From a checkpoint of a small contrastive audio-text model: log mel input, text encoder activation swiglu.
Rows from block 5 of the audio encoder of a small contrastive audio-text model, named by matrix and row number. Rows with one number belong to one channel. Each number is 128 + 32 x the weight over its row's rms, rounded and kept within 0 to 255. All counts start at 0. Numbers have three digits each. After the name is the row's rms in percent of the matrix's.
After each channel's rows are labels from the 100 clips, of 14848, where the channel reaches its largest size: "loudest band" is the band of the loudest frequency at the time of the peak; "top examples" is what is common among them. Only what is clearly more common there than usual is listed. The data: synthesised sound scenes: up to three everyday sounds over a background.
# filt: filter width-3 conv (encoder.blocks.5.filt.weight, 192x192x3, each kernel summed), inputs 0-95
# gate: gate width-3 conv (encoder.blocks.5.gate.weight, 192x192x3, each kernel summed), inputs 0-95
# out: residual pointwise conv (encoder.blocks.5.out.weight, 192x192x1, transposed), outputs 0-95

filt.77 128:127127127128158128128128132128128128128131221127128255114128128128142220128129110117128107129129124128128071128129128128134126128127127128127128127122128128128143128127128129123128128030122132128128128128129128128128127128127128127126129128128128201128130219128129133127106128153128128123
gate.77 094:108109130127103104128079127131140112128130115117121112129128128127178123128114130127130125125127218102128128127128128124121128114127127128128155104127073128114128006120127107072129112153128129124129134094127064129128128129114128112128158128127095118126128075129128128148152119123129126128
out.77 101:128177106128102123124129127128127127128122127130163191129132130128125126120127128117129131128128102128120036128128129127130131128128128128128128128129125017149129128129143129129129128127127129128137000128133130128128134127128130150126124128129118128128130128128128128129129128128127128128
loudest band: 2000 to 4000 Hz
top examples: background: none; explosion; first sound: explosion; clipping

filt.19 077:127127129128129128130129125127130128127132211133134128071187150128128094134134113120127128128130089133127129061164130131128127129182135170127128126147127171186149131125147183137128128127126150127128129128128129129128127115000128128126131128130128110136137125134127130128127255129129124128
gate.19 115:127129127128124123122128129130126127127125080120128127135228168134128128129124116125128129088129128126128128006128153127128128106128128141121128128128129112127136129123128128125137086209130138140121127128129128133127128128100145128127131126123132093178130128127127113138205210108115135130
out.19 079:167128126127203129129170127110125129128059089126129128128128130128127105131145129069125118002126129128126128128118128124128127128176128129125128124128132123130128128127131231128166129129132128128128122128128129171131255127130128129133127127128128126129129127172128128129129170126127128142
loudest band: 4000 to 8000 Hz
top examples: glass breaking; first sound: glass breaking; thin (high-pass)

filt.24 078:128128123128128129135128132128130123226129097128079128000112130128128128119127128126128128171139128127127127116129121127115029129000000128245134128128118124127186128127112067125128128131136142153128128128127128129128128127123126123133128127127127121128128128129104130128180128128079178128
gate.24 120:129128183128128128089057125149128128127128123137129128077136165122129128131117119131129115128059102128056152120110203121128114084215128134137124128108092108128108128102120128128127091127126048109126128120133173128138130128109118132127126109000131159126125113127127129139128129128128088128
out.24 105:070092126197128128130031128134126121160127057128128126128149130138128127255120126141130115235131128128127128169127129117174128123255128128126127128127093128167137135034128129124126126131138191128130101128128134128127151142125130127129111127070132116186138128128139127132128128128128161131
loudest band: 2000 to 4000 Hz
top examples: clock ticking

filt.12 085:128126125128127129124131128125128128127213131131138156128129126127126133133118137128128128125145145131100129155125128128128125129132099128233128127137128128126255128128153082141127127128128125120128126127129128135128127128128128131130130128128127127127123130130122129128083130152128106128
gate.12 091:109132123128127128101139128128124127128143124115128120127131128109067138235066147108128117155128145129141128106130191126153119111185124129128128126130128134122175128127130035079128068130090129100180123127124128128190221130032129128126135128129129105136128128157121055128109129128128144155
out.12 090:078127125129126128132120128131132128130124244128128000127129126084129127114137132128126132128128129134128128128127121128129128128129127128122126037127128123129128131133127128127126127128128127128129127121131129127127128130128130130130130128124131127129129128076148130127179119129123127129
loudest band: 500 to 1000 Hz
top examples: siren; background: none; first sound: siren

filt.171 064:120126178127128136127133128120208127127143127127127127128128101129129141126128173119110127133127132201128124135169129188255130124131129128128062126126128213127132127129131126123128129128128128109127129127130128128128126130129127128128100128128130133127131132129133128109096128128129135067
gate.171 100:128128128128128127129128128128123128117181124116128128126166140090125122128129129083128113130120135127128127000129128127121129058146133130120141128129111123128055128138129132128208051177137135128124155068129129129222128129095128128128128129127130039139136101131076100167206255129128123128
out.171 076:128128128129128097128128125140128128129128129129137128129128104197122242126127134133129129134130128132130126227128128128121130128128128127127178129129128127128131129165141128101128128128128163128128128128129128132127128220126128128125125128132128128128131128000128130128123128125128129098
loudest band: 4000 to 8000 Hz
top examples: background: none; glass breaking; speech; first sound: glass breaking

filt.139 083:109108075128127129123128102127124125130127157080128128128128128144129130134131113007128128127132131129131127000187132118129128121239127127128113120129129127131128128127131128128137129126146128127109126125156128122128128128127127126127128127091128127127129127141128017066129168128165133127
gate.139 086:131137202128049127130129135158132072113114127140148128126127127083128128127129148092129128138126070128128126041127133141133060054173117130129127129126070089128128128130109054128159073159125067128145129116128123169140129129129131127172088128001139130165127067144117126129173161122145138130
out.139 091:124128128128134127127126127147127127048055179128193131129123128128128255135148183127126128255137128127128126132127128127089128128106219129102128126125128128128128128255127128090128021126128128122128128128128129126114128130129127130128127168213121127128128128128128124128127127128128128128
loudest band: 250 to 500 Hz
top examples: door slam; background: none; first sound: door slam

filt.31 101:128129146126128128129133128128127133092126128128131132170128137128129128128128127128201128128082127128015128128128175128128155128142114128131136127222128128133097128128130128140133127128167112124127132089187130128128128128128137149128128128125126129132128124128128129112128137127128128127
gate.31 109:128126230126128128128109130133125127129126128128128126128115128127130126145128100129129128141129082129127128098128139128115095128206131129134127118126131124136129100125119130127216117130125128131126128128167144148132123131105127128131013128006128128128106118128097127128134128129152121127
out.31 118:127127128128063160128000128129129128128000129128255129128128127128128060134129129131128129141128128128128128128127125129129128128127128127128128128127126128129129128129128087095124128112128128130046131137128174127130114145128128128126078128128128128125128128014129128128164128129123128128
loudest band: 250 to 500 Hz
top examples: laser zap; first sound: laser zap

filt.147 124:128129133128131131128145129128131129128128129129128130134128128128130128130145128130128168128126128129127174128127202128129135129136128128127128128122134255167128150005128128174129128115093128135129129128127128128129127128128128127128128128247150255128129105255174129122031128135128127127
gate.147 104:127128128135114069124062126128128128124128124116128129115128160128129128128155128128130127129128159110138128129128128122128133120128127128128151128128125000128156128127130140127128015183130129122126128071128121115127147128000129154128150075115128124128129131127127128131136130072127112179
out.147 126:128129128128128000123128127128127115126123127128126127128128129128127127128129126106128128128149130135125128077127128128128127128129127128128134128129123127129129128127129128131176129124125128129129128113128127128129129079119127128126130255128014127128255128085127127127128129121127127128
loudest band: 4000 to 8000 Hz
top examples: glass breaking; background: none; first sound: glass breaking

filt.82 043:197131179127127082144138128139105127120126187128148128129152198127128130127148090125123119129124096128133128129193132124127128117255123099113077123127128129127130121124146135212122125105090132071172122117131127123145141114129128125127130071131116178126130117151127136128127124139145168134
gate.82 152:129127194128124129112082128132129141079130120125124133117138162117129153126113118129126061124124121115104128119128158132140096000217124121122128122127092021134103116128105123114175081168130120071136129082122128131128127128083133129143128129035128121171109129133128130127146184109128128129
out.82 113:176157133075128122059131135128100104128127128128131128131129125127218074128129125126128133127128169128128131128130174097128128128128128128084128097117125059134103076114135128130134115094069128050128128128139128128128129128128128130126128128073075128128168098098128130178128128130128137127
loudest band: 2000 to 4000 Hz
top examples: clock ticking

filt.106 102:129117152127124127128131057146071136127127123128129128129128128129128128128129129128129128127129128126128114128128197138129193080113073128128128251128128119120130156128127128127148128159129128150129134131255129128128129129134132156127123128139217127128129129127127128128128192128125129128
gate.106 116:126128128174118122000111118130129084128128132125127125101181127127121128128129128048129082090151150135128137128129130177128128126243127128129146128128055128128084128096131129128129129128133128109128124129082128128128104093096128176128128101128129128136128128128128128150219178127133116128
out.106 096:128107127127127173128127128255240128153128128129128130128126083000128114128126128128128127125128128129127129129128129128129136148138128129255129129128123154126128241129128137127229104129128129127128128128090128127129126126128191138129126128131129127129128128153128128128213129127238130129
loudest band: 1000 to 2000 Hz; 2000 to 4000 Hz
top examples: creak; background: none; first sound: creak

filt.119 161:128083127130128128128000129131128071127130095104127131120128128144128127127128157127255127128128178000128128130123128130130128128126097128140132129128129051129130125127128127089128129131132129128128128128129126127083127128128130122127131128084128052095130129045128128127132128116128119128
gate.119 095:126130128138112114070128129132117128102128128127083128128128129128129128128128128125122128126129128144132129130130128126129080128128127139128159127174063128193128128127128128128143128131127130128137128129128128128127129128100125126077128075124131128124141119128137128146216130000128109147
out.119 127:128128128128125128129128126128129128128128128127129128067128128128128128153128128129128128128192129129127128242129145126130129126135128127128127128128128128128127128128128128124128109128166129129128128129129127127121128249128129128000127095122128000128105157167128129128128128128128128129
loudest band: 1000 to 2000 Hz
top examples: whoosh; first sound: whoosh

filt.41 071:126124131128138130129123110127130128124128129128128145131039123128128128126065000136128128125128128128125128150127255128128131128157129128225128127126129122124128127124130130126128128127129093129055127128140127128128083128130127127127128128119128120114128138163128136125127128134130103127
gate.41 116:134136129119129128129035130147125114125183130121135128129125129131104127129127124120128128101117129122128128124120129128149000071144127161133128101129128172130110114127137123128128104189118125111127112132127128138128127128125125125127115110020124128192127128128128128129127127129140129127
out.41 075:129128128139128127128129128127127128124115135136163124128199128128128130128128140139096133130129127128134127126128128130085129150130129128124129026156126128130128152130128128127128123123127131128128128163128128127128127123105129152128128193255128127124130130127128127128133128128124125112
loudest band: 2000 to 4000 Hz
top examples: background: none; coughing

filt.134 089:104182128128128127128129129250127128150127128125157132128128128128127098130128128093129128128128128128206124101184221128161127128128127247123128127127128127128127128101134128128128096127128139128128129127128129128128128129149029071127128128129128128126169113128128128128128194128128161129
gate.134 084:117128128137128131130120128128078127062255000128130128117158141132118128116087100054191121079111129127033128041126112122075127124128128126132127130130127110132128128125128128125145128127137125122127117129132142111240128126082170129126127128128143129193115128137071130125230161094128103144
out.134 088:129128129128126129128128128129128129128128115128155128179127128180128128206128129128127123132132126058128134128134128128128128128130129128113127128128197127147130143126129130054128125104000128128110128133128128129132128131126128129133128170126208109152136126128130128128128203128129129130
loudest band: 4000 to 8000 Hz
top examples: glass breaking; first sound: glass breaking

filt.165 098:124121063128127127126127130000128128126127128125128128126170129128137128128132128128128128094128128127126128128128087124128128116128112126127128117060128126125128127128126128126140128128129129134128166127154128128128128127128126126130255127127124127129128128162159128126096129130128124127
gate.165 085:130139126132126119130128130129100115048156129128072136114122133125128128061116141023132128085128128126134128133124132143130128107126137129114134137097085114198047128128135144128183131165128135060179126131105128124125128133125159127111127120122130105131128135124131129190128129126136128140
out.165 076:130123130129128119128093066128123124127078127130128125136133135142124127162123128153061130255165128128128128173128129116129128125128128128127126128255122121130127127127131061039129127128113129118127128128124128129129136128126128134127000128126127126128131128129128128181128129164128129128
loudest band: 2000 to 4000 Hz
top examples: background: none; coughing; explosion; first sound: coughing

filt.3 042:161141128128129129129129139131138128128128128130129128149130128128127168237131081142128129120125211129125128014128128128124100121221127130128186128135128127128119128081217129124130128128107127129182121129128129128128120090106127127155172128132147105127125255149126128128129128128129127164
gate.3 052:122155128126069092127129128112088053127128129094127129000128138128133130139123138118124113129127092130129128024129126121129121097127130128126134127127130123102128127183103122103127127128208129096136177099129127129128128129124110118128134185104105128131127047128093127128148151140121128125
out.3 208:128078128128128112124128128129128195127129128126125128143128165126129113120128127031128128128128026128129172126128126128128128129017233096127121128128128128128128108161128186128128128128128128042143128128128184136128128147138128126126064128067121108197133000128128119128123130128195175127
loudest band: 250 to 500 Hz
top examples: helicopter

filt.118 109:126183128129128128127131126129091128137129128129129128143149148128103119130141127130128128006128093128130128121128128090128126128126128128128127129128128128020128129130127143131119128127128129127129126128123130128128130126070129134129127128132128128128124128128077130129128128129147127132
gate.118 096:128127126127128109128102148125129129068150061103113127109143149111129127126128128125126127129128127158128132093124132128131119114131107127129134126132126132133144128129143128128177122153129167117138132117131117128128133127087128129128137129128127128207129127134126066129129174128127129158
out.118 082:255136128128188128129211130090043130128128126127028127128131128127130029129128128070124134128127128127129130127128129128130126127226127132127128127130152118128128127129126128129129117128120128128127129128129126129122194126128129128174134128128128129128129093255129128246128127133129128128
loudest band: 4000 to 8000 Hz
top examples: glass breaking; first sound: glass breaking

filt.6 172:128128128141129128129128129141128129128153128124128212123129111128128129128128128130129128130128128128128128128128149255128128128128128129128132255128160128199106128143128128128128128128131128130128129221128128128153103200201167128128128129133255128125122152129128128127128135129128128128
gate.6 089:128124128128119118000088129124128104084128127126128128127128127128072128111127128123128127128128128127128128189128128128128128098128120132124137128150128118128128128126255128125128129171081128129182128128127128128118128128025131128128128089128128115109128135129129132128143129106128124128
out.6 116:128128128128127128128129097136128128127079128128139128128128128128064127128128128128129109229128129129006129128128128128128177128129128137121128128135123128128128140128199128128128128128128128136128128128127126122130128000128128148128129128128000128127129130128128128129128128059127129129
loudest band: 2000 to 4000 Hz
top examples: whistle; background: none; first sound: whistle; whoosh

filt.35 109:167233128128128117128128129129127128127128135128128147128129127079000128129130083128128128125128108128128128128128128114129109128129130128129157127129128128129128128128194128129125128128087082081173119129128128128149128128083156128129130125129128138129092124128128129128127129128132057129
gate.35 083:123127084183129129128128146112127120124128145122127128089132128129128128121127128127128128128128126130121128128129114111104129126128131105120221128133120062129131128130148170128141128140129128083107099109128129126113123107069127128123128128068126085126125140128127128127161135081134132234
out.35 091:128128036137129128128129129126013137127128128127127128128168128128106126128131128128127129130128128128127073128128128046127128128128127128055128128128128000129118129176158255129129128127128046130127128137136126128127128128129128131127130128128129128130129128130130128201128128128127189129
loudest band: 2000 to 4000 Hz
top examples: coughing; first sound: coughing; sawing

filt.85 089:129138128252175127125128128128117128128125117128128089131255130128129130148253128130128129140130187128129129130129128127079255126129129123125132135126128130129105162126128173148128127128153182111129128129127128128128128135111209182126127118128156129146176128204129126131128127126127127154
gate.85 102:146187129134128142111102128186128128124122129128124124126128140077121128168128036129145128120128127117128128136102127128127050128195127128170128128133128128128126129099128128128133007175128128072132128111128128128117118127028128128129127069125139128128128128128128128173185117113128120129
out.85 085:127128128128130128128129128129128128128127128133123130128112129128127128134128126128128126130128128129128213128128128130127127128076128129126131128255130128034128129127128126039126128122128119129128129127128128127133128078128126128128189133134125128123077136129127086124127128128128127034
loudest band: 1000 to 2000 Hz; 2000 to 4000 Hz
top examples: clock ticking

filt.52 058:129127125125131128132118127125129127106126158125124127000127110128128126105129128128127127126115122127121130127092130115047088128138127128107128123127118128128119128126124130149065128127126146119110128071076127127128127124017127129128129107128100126131092127128126129127122122128061126118
gate.52 094:128128128128083127129131134150128131137137110128128129103167131126129167130125123130151121128130129129128128112127126129161114128152128149166128129130134060131131125129128115086218128144128127129176128128139128128206141129128128128131136134092131130127128128128128128128136255129160128132
out.52 070:132123126169131126129094118144126130129127123127128129127138130139125128128126104130129128128122119129128127128128132125170127128128127128127123128127135126140128128127128128129194128126123129128127128128128129128127128129127139127135127139122135127128128133127128138127126134129125129127
loudest band: 2000 to 4000 Hz; 4000 to 8000 Hz
top examples: background: none; speech

filt.178 126:129143128128102134100130131130126127126129128129149128091128129135127128127127128121144128128128125149128128128128128128131129128128165255128128179126128078127128128175130128129125129128104067141136128206125129128128127128128129128128127255032255129128129118128133130128209145129130128128
gate.178 105:128131126128124068129126128132000128129129127048129126128126127128093125129070127073146139128128119128128128128128116128128097128127130130118128128120106128130128128129153127124119079128128128128198128128082147130128124129127127099128110128059129059128127117128127130128131128128128137119
out.178 118:128128129128101120128128128128140108127127128128128127129127128128128128127129128129129128161128128128128129128128128128127047127130128129128128128128123128128129128086128128127128173128128128128128128129128110128128204086127129128128163128132128129127128255128129128128129125000128000128
loudest band: 2000 to 4000 Hz
top examples: coughing; first sound: coughing; explosion

filt.43 086:125128124130128128128128158077128128127083250113100128128128128128031127128125127129127129128128163128128128177129067121095128127128150128075128129128128128128128130124128129128128129132128135128128070129120128128128129128052128129122128126124119128128128129128129130128127103126124128128
gate.43 109:134128148129128153131128136145130129141143129088128102000128128120116132118097136130131128128128116128087128120128128133128128129129128135133127138125133129124081128128128120128131130126127128128129128129128128125137124128079127085128128128127129131156079134131102104076142126128128154080
out.43 082:128118134038127130128128086128128112128131072128132118128124128128128130128128130128129137128125127128128125126131130128133123128129076128129129128111132178128127129115128127128134139141126127127129128127127128153128126128128128128131127131128128122128144129128129129015129128128122125127
loudest band: 2000 to 4000 Hz
top examples: background: none; bird chirping

filt.15 098:128128128128157129123128093130124128128128128128129128130121130129128122128128128126128128129129139128128134130128131128127128127128131059129128128136128127139127128071152128129128126129128179194130056146130128128127047120125132101128128128140127000125128128127128129014129142128128127127
gate.15 091:128128127129112142128125128127128129105127128128116123128153128128121132128120115165129100128129127128128127128126130128104128047128139128130130128127128128105113128099128128127193128137147130099127120124129129128129124128121128204124130128037129128130132128128131129139180206121149171129
out.15 091:128128129128129129129127128128128129128128128127126128105000128128128128128129126128128128124126127127129128129128127128127000129129127168128126128127126210127127128127130129201127128129128126128125128120128127127136128129128128123152128127128127208128118128128128128022121129131129129159
loudest band: 500 to 1000 Hz
top examples: doorbell; first sound: doorbell

filt.117 055:123129127129127066128089132130135129138127127143199128124136158129131041128128120128127181129128132125128124000128131125136127129129124117161000098122128130129159129125126127129130126133126128102128127125130128128128213049002127128112128122138125136126130091126128130129126112126140124127
gate.117 069:122127127124007132126135137129127130129136130119126129068129254122128163138129120128129062096120129128096139126125135128134126089131126128128129128135120126120117123131123112130152112127127100116128128128129128080241128134132126125135128141107127128240104128129101120128159255131128129152
out.117 066:124129129128128129129128130131025125131128128127125130128127128129130129127128126128127128127128127128129157128129128130128100128146128129129127126128127128130133129128128127129128119127129128128128128128128127128128126130128127124128128128127187129129128128128133128128127127129138128130
loudest band: 4000 to 8000 Hz
top examples: thin (high-pass); spray hiss; first sound: spray hiss

filt.47 102:129128128128253128151128114127128148212127071127128128128129097128128128171086125128114128126128136128130128128126204128132130128132100125120128128121128199128255128109127125128149128128128125127113155128104128127128132128128129129129143128166128130198129164128128128128125118128128128129
gate.47 083:124128210085000126127128127123127128128127127129127120128156139119128127117180168128087076110127063123127126128128149127113182000127128102107163128128128004127124128154125128126128117129128128128108129108255128127128130193128128129129128113128128128128131137127128133133127127129130116128
out.47 098:207082128128125128079130128128128127109128129142086137127089150130130128127128099129128128123129147128128129128255040129128127126000128127128127165128128127124104145127131198129129125129130127133129127126128128129129128128128128123127128126128128128065126128128128128127128126066100123129
loudest band: 500 to 1000 Hz
top examples: siren; first sound: siren; background: none

filt.18 078:116129128128113129128130133120128129122127184129129125128233128128130127128151128077227129127128126132047131129129032128136255128149152128064128126128126117130000128121128129190129103128133128128128131128131129109128140126129126127115128128128126129126185068128128130128150159122128136108
gate.18 091:125096198135074120094129125127084117128157060128108115025129222110130120127127132127126127129094000153103128145119118139145131089120128125128127129128087012141136128129055130129128125150128113126173129128131128127128136132128131137072126124082129128128124124128140126128129158102187140146
out.18 095:126134127128128126117129092125127029118059129128128128128127128128127130129120130118115126130123128130127128047128255192129098128129128117124130127125129128129128125127128077128128129126100100128128128129128101128128130128129118128124128128128128127128124128127123128110128128114128092128
loudest band: 2000 to 4000 Hz
top examples: background: none; bird chirping; first sound: bird chirping; beeping

filt.189 088:125128128127128127128148129126129124123128138129127129128191255128128129128130124128128128080088128129114128128124077056116127128128129126126070127128117128127126128129128128138118128127143094128131138128124129128128255127129125127127128114128127214118126127128128128128123133129177116128
gate.189 084:129155128127133128128102132137130128167106071128127124022139146081128128128126129127128000137136090135142128049131135128129127128172119140120131128128129132115129128127125128061203128128124163180128127120097069128170128129128131134192129129095255127255129128170128116143255128128119164141
out.189 079:127128128128128127129124128127082128128129128127128000162219127147128128154128128131128128127128130129128151127128129128142152104127128129127128128129128000128139124128128124122127128125113128128142146168118127128142128128128128128128129128128128125128129128128125128125127128128125122128
loudest band: 4000 to 8000 Hz
top examples: glass breaking; first sound: glass breaking; background: none

filt.143 007:129128103102142124090069112114135050037125165127133082121146184130126128058151086085143147093094099118133113138128104098057156127078101202054095124106128147129120137119134125133133124128153157133143152128143124114117126101117128084084137129130124133126170121148125087104095138084126091130
gate.143 262:128128180155119119107117126127121144103133106121116129061159144119143161129109128126128060109104128127096162087107161130130103040181140130137134115156084073138050124124105110116186064187128118081127128101110139129128161129093136142153130119060132121166096129129126124153179156113131128129
out.143 005:131169132123130111139111059098133115156128101121180209141150206154134098119028074165130137120079096127136137157156148129110090151122134049139119125110158129211165178101154118123134132127027124136124127117132098082128125131084126111130098129060161163145120158113121174105103140124058151103
loudest band: 500 to 1000 Hz
top examples: background: none; siren

filt.72 052:125126192103129128137138128126129130129127161133127130250127151125129132106127131127119096128127128130154131128131128125129127130142138086124127096117125129127129070124067128129128007126125129048153053112138129128148152127100128132101122127132104132127128048142120136128128126255126128131
gate.72 137:133128195128116128112066128129133129088127128126125135111128172112128155129131128136128070123140128120125128118131163144143071000200121128113129129128098015134117128127117128128176067175130102065160125117118128128125130128063128131173132134002128109164115128125135128129139164110132128133
out.72 167:130138128107146116041129131128093111128124129128134130128128123130209124202128096127131127141128198140128164095128167128132128128158130128059128052128122114128122054104128125129128102127053129039129134110171128128128128128082128128174126104076050111128205120128081128128128130140128128128
loudest band: 2000 to 4000 Hz
top examples: background: none; clipping; text has "clipped"; explosion

filt.186 103:127140038129128130128235129130128128127126124128129073128255114128127133132000127129129138083140129127129079108128129128085128182128127128125128128111128129029133128122126127128128128130128127127129125127100166128128128098130128181128127129129128128133133128127033128172129127129118128019
gate.186 103:128188126128082116128102127129128172129131190127134129109164127127128138128128127200128050011128104128138128129128128128064128117160128128130126128128132061104130128130131131108126124128132129107118128119199128120128140131127128137130129085111128127125165129127120128128200153082255126144
out.186 105:128127128129128127131127128128128168111128128128128129187127148128127129128129130128129128128133127129127129090127000128255225129128138000129128129127128129128128225128126128128157127128129128128136129128129128129128128130128128129128129129128128127128128159128126127128127121128062128130
loudest band: 500 to 1000 Hz
top examples: background: none; meowing; doorbell; first sound: meowing

filt.55 114:127128128129128128128076128128129128128128128172127128140127134128128128128230126244128128131127118128128128128127128128129128126132128131128128128129129128128126128126129128128129129128128129127128147129128129128163129128128127223127128126029128128127128128128130128128128128128200128128
gate.55 084:094125127128128128127128128126138128128129121128128005111227127128136128130090127131128128122132000128129127128097128128125131029129176128127128128127130128113094128129099129083252152128127122128127128119133128127128128129119130255126129128036128146128128131128128129128169127128251129128
out.55 107:128159126127127129128128128129117128132128128128132128151133090128128147129062132127127075129127128127128129128129125128050244128123201126127128127126128129128129128130123127113099129116129128004071128128129130123128128131129114128127128123128127053128128132128090128130130126128125128129
loudest band: 500 to 1000 Hz
top examples: doorbell; first sound: doorbell

filt.69 110:115128127125123128126128129112120128128128130125128126145133130127127129126128128139129128072127127128127128126150125063128128127127108128028127122129128142044140127147127127126140128127128131120128128127173128128130129128129122128126128127128124128130131128184128079127116128128131130128
gate.69 093:131164167131093128131128126132120115000184128130128130128137147126126128128121130126127083129119101128159128128126128154129118079141185128129129136130128128135117118204131129128129128144197129101255131128111128129123127152129185128126126129128130128125126128090128051130128128113161122130
out.69 092:140129129128123128127128120128127128157127124128130135129132126140126129189128130128126150129132129162108125128127128127129128126133128128144105128128128115139128127127128128121129128148117131128128123129128136201127129129128128161129119131085128125129132129096128128255129128153127128129
loudest band: 500 to 1000 Hz
top examples: background: none; doorbell; meowing

filt.121 094:128128122129159129129127128120129127127131130129128128127247131128128128129141128142125128130128114128128128129129129130052255128128122141129132128130128130115133128141128132135139130128128129128109130127135127128128099128132128146128129128130128255128129128128136140128137125130157159126
gate.121 107:138128138128129128177129128127128128101128129128131125130128151125126111144150109128128128127120128129126171067128140127124128103144143128124128128142128129128007128201128174131128111128128132128125128129127127127130128125079135124131128131129125000191129127130117140127125133124146105127
out.121 089:129129128127122128125128118125047125124127128128122128122096127149129128128129142128123138128150127128128124128128128129128000129123103255128128105122120119128128112123127128128061128128125127128128127128128128129128146128128127131116136129129128128126127132126134127127128078202129125178
loudest band: 4000 to 8000 Hz
top examples: background: none; glass breaking

filt.42 128:124119127128130128170127171127135128125127159127188128070138127128128128124128128129128128129128127128049127075150122131123129129203128129128135128152128128141138128127127129128236129128145139129127188125128140127128038128129128129127128184128128128165128130179128132127127158129128123051
gate.42 103:148129128128136092129077128130123128000128092126125130128127128127126128121128126128129128128128129095136127079075129130039128114131128128128131130157129128127068128131136128127255130132128128131128130129128128128212128173128255199130114128128154119167128131187128129128128127128172125219
out.42 120:127128128128125128127126127128124124132087127128144128128128128128128128129128128128126127146128128128128117128128172128128131128128111127128128128128128107128129115104128128128128128128128128128128127209128129033097128153116128129129033128115128094128255128128128128128224128128128128255
loudest band: 4000 to 8000 Hz
top examples: spray hiss; first sound: spray hiss

filt.57 116:127119127128138128255128126141130128129128137128128128255127126126128128123127128126129128128129113128127128128128126128010167128125128104131128128128128134128106128124128129127129129128128128128110128113249128129128127128145128129119126128255111129125126128128127255129096128141126152127
gate.57 088:150127128128128128052128128120128129128128079128128128127128128128128128162134128131128088128128134128149128128114128165128077128127111126128187178129128093129129130154128128128132088128088043128161128135030128118126127130128136173147128128080159126129128129128128129128128128120105000139
out.57 104:128128128134136127127127131130119128030124142128127124201125126127128123128128126127128127126128129128128128127127129090228130127128128128129016128128119128128128127127128128128183129127128128129128094103127151128172131120041128000117127127127128127129128128122124127120128132128131255129
loudest band: 250 to 500 Hz; 1000 to 2000 Hz
top examples: car horn; mooing; first sound: car horn; first sound: mooing

filt.91 102:066130129125037128127129123128128129146128128132118128158127047128130130128127150128127131128211128129128128128130135101151128136127127145126097107107127128128187128132128121128000122128127128126128128123129128130099129111128035112128162129123088128043158126008128115139129128127114128127
gate.91 106:122063128128131121128105132126105124000128111128128127128128128128127128077125110124127069145128128131079127065128137131072128129128127131127201128142127129132130128125128128110222152128130129128116163128109134128200126133128140131128126129120134130255128140246126133126124138128126128162
out.91 128:128128128128128128128128128128179128131128128151128128128127128128128128128127129127128125128128128122128128128148130128128127128128128114128128128124209128128127128129128128128114127045128129128128128128128128128250128128128128128127128127128168127114000128121128128105128128128130128022
loudest band: 4000 to 8000 Hz
top examples: spray hiss; first sound: spray hiss